{
  "dataset": "phrases spoken by 400 fixed synthetic voices",
  "hop_length": 160,
  "encoder_activation": "relu",
  "encoder_slots_per_expert": 2,
  "decoder_width": 256,
  "beta1": 0.9
}
Rows from block 3 of the encoder of a small masked spectrogram model, named by matrix and row number. Rows with one number within an expert belong to one neuron, the router's apart. Each number is 128 + 24 x the weight over its row's rms, rounded and kept within 0 to 255. All counts start at 0. Numbers have three digits each. After the name is the row's rms in percent of the matrix's.
Before each expert's rows are labels from the 100 clips, of 14848, where the router gives the expert most weight on average: "top examples" is what is common among them; "lies over" is the class under the peak. Only what is clearly more common there than usual is listed. The data: phrases spoken by 400 fixed synthetic voices.
# router: slot weights (encoder.blocks.3.mlp.router.weight, 32x192), inputs 0-63
# up: expert up (encoder.blocks.3.mlp.up, 16x192x192), inputs 0-63
# down: expert down (encoder.blocks.3.mlp.down, 16x192x192, transposed), outputs 0-63

# expert 11
top examples: fast speaker
lies over: silence
router.22 092:146101139152145170119131083122123097148137125129173130099178129133098104105119140115102135095132115126169114136115097091128169154130153138157125122115113084132126146131076148122135151090082130
router.23 101:117101139122164161130098103147100166116135090136099138101127133158099102104118157118131108084125121112164107098115109132128101097122139146111169118120140127174126172147133134079110096119128089
up.22 112:132126146150122133130137104106143141115124196166121118142109144121145155138121161114150138189067137079134175138135163128148137139149059133087110106105132135157100138150110096140132099182109146
down.22 110:134139120109116125131126118102126132118133089099158120128122108147117100113151105142139119099152115111116090102117101122113109101116136151153166151150129116115147161100158156163128136111168145
up.23 117:111145146085129127164145121171116149175108160160143133121096135137133127122063159098130133203130078088129126119141126096135151153164111117111117100106118136111146116122128126133140138130132125
down.23 109:154112130185136144098109130102145120076144121108131120149154094130132144125182088170152117076120182151103146118127118142111116108125101136104131160150131120141120134115149118134117138122138168
up.24 034:000113117138128110134160156141139124150133136135129149133110152113114149161130128113137175142086115125094122124128136128109127134121138088136132101123166123160119140119115162151111148146129132
down.24 032:133123131152159135136093096120134143148123104061114142120147130153128133092126141134124119121105185135128168105156099129116122125136135133118123158140117120080117126141152125132133122130130097

# expert 10
top examples: /p/; muffled (low-pass); thin (high-pass); pink noise
lies over: /p/
router.20 120:084113134135156122095173129193118140125092161133116149121118167086157120133155140098132163146129116140106147121155129117159117120129128115085117088097166148121123113113123099109150094130139113
router.21 102:110150118128149111121151098200144132147108146132151149133150152139099102130121136087110167147110093108140116120106118107108158163139116129107123129116093114107106142124108166160142165123144130
up.22 084:091095136099127087161112169179128128117111129149120095106102145162100145133091116152133165158110138089116152083143119112139105168151120131123160101127160160146141147147136140093098122120150167
down.22 083:135083104158090113138111123092108101133178128131101143164098089113153162129184110168126153119108142119135117146158130139157157110123075163134138135097114116122151138084137129135145113135138129
up.23 113:120102108096107123148123125138124116144154136139122115117100108139123145111120088139129125119133146171152176132126109091122114133116144163118156152131110156147116141132097149156099132130156116
down.23 119:134122128094154139117157109098123094099095128140107107115153132154149118166126102137125079114122135133134131142130147145136098072164127098140142109108171141127134129156168109144131114128108132
up.24 034:089118130083123073130113153182124126107137102131106127112117140090110141127127111174118121110114132116105137125152055159137104149122113150128139201145144130140148140153173108156114143112133122
down.24 029:187111156128143158121121072110126091120094161139141133128181141135119142141124094108173153092123121143111114138179182104103124112148099101111114146098119125085154135124132141138120132119158100

# expert 5
top examples: muffled (low-pass); pink noise; white noise
lies over: silence
router.10 088:148122123153106139124126104123113145168115144117144143113135142146098087111130168123132123114126137143164103129110127114082121126116140147111102118091145139093099119112101129094120105087076111
router.11 091:128124159148123102146117140157104150158126141110078103100110143169105093132097169152117124111165147149144109094128117109124105101128134147108103103122181170104106123124134110099098101096108127
up.22 056:058123131116179116189154213148143131126112126142097126129111128116128147232094124096143159128109103122118132132095127127124144134129101106127106133123121122136182151142140128136133134130122130
down.22 056:036090164137152133127131125129160202115124157118127051129149127140131145126132089122129136091065132136082121110141140125137136144122122126136114126164120134122220122140114150131122133129112125
up.23 139:118143104116141116148121128132177126143142103171177150140132137120136203121146099104167134146113152100101171136147123132166145114123085126128136122118136101154152113186120105126132132133094151
down.23 154:133106163151109129091153135096120125159133097138123133114110139120135128137115141155139073128153123106140128133137095136107143119154128127136160134092124117128128161132137103104107138121117135
up.24 061:063120110112124085115130163157138140137133119160126185132136112130142113142125101097129155128095116103062174109144111140117150145133101121128138161132102125178121135137142122107100148129122121
down.24 055:161148126156122159116128102122114129110098136116131096168129132151113081058164125056105116113134131102138137155138138149110134107080135129106137080139075101114150124122090152116101121183143123

# expert 14
top examples: reverberation; /ɑ/; white noise
lies over: /ɑ/; /aɪ/
router.28 089:127088133088098084161138146137098173140112135142113088089093089085082112121087159142115117142123134116122166129115096125140182123159080123158091158114150149135124136111110116154099124109085114
router.29 086:122086136087102083159138147143098172139108130146114087095096091078084116124087155140121118144116135112122171128116091125142180121164085125159092152117145150145122135118110113155100131114078109
up.0 158:143132136157128143112171106123133121118133147129130146110181118150098120139115158128084116132148139168139073086095138114039143115117127118113118132156123141106093132146095147114111104069088144
down.0 162:150155130116125120118072143136100168159111104118135107141096120114126164130137156118147121121146121100087138119109107115168115153132111134155115117116195171141157123075169136112121131142148128
up.1 149:142133130126092138143121113121125120129118093092117133160117106174110067102141147151077105142107107137164114121059132129149121181109130121152144168099133102123108127107133152075162142127157140
down.1 135:132126124168160138123126146131146080117126159133123129112136122114199184124118120124161126122136096142130138125165181113113113085144102153106101078129187143100112137153142096150134121132132121
up.2 113:108129136135137101103140157148121132119137119128112144106151132109168117140111085135132123083146143140110132135095160138151089146116138115125125119179108156153115140126155132138168158152166111
down.2 113:115093142101114127133143120147141150108086143156128110146170143131116171134135115149130161153092121115121168072138123107110133125137064073133161130100142142130110130064084107153078129139160154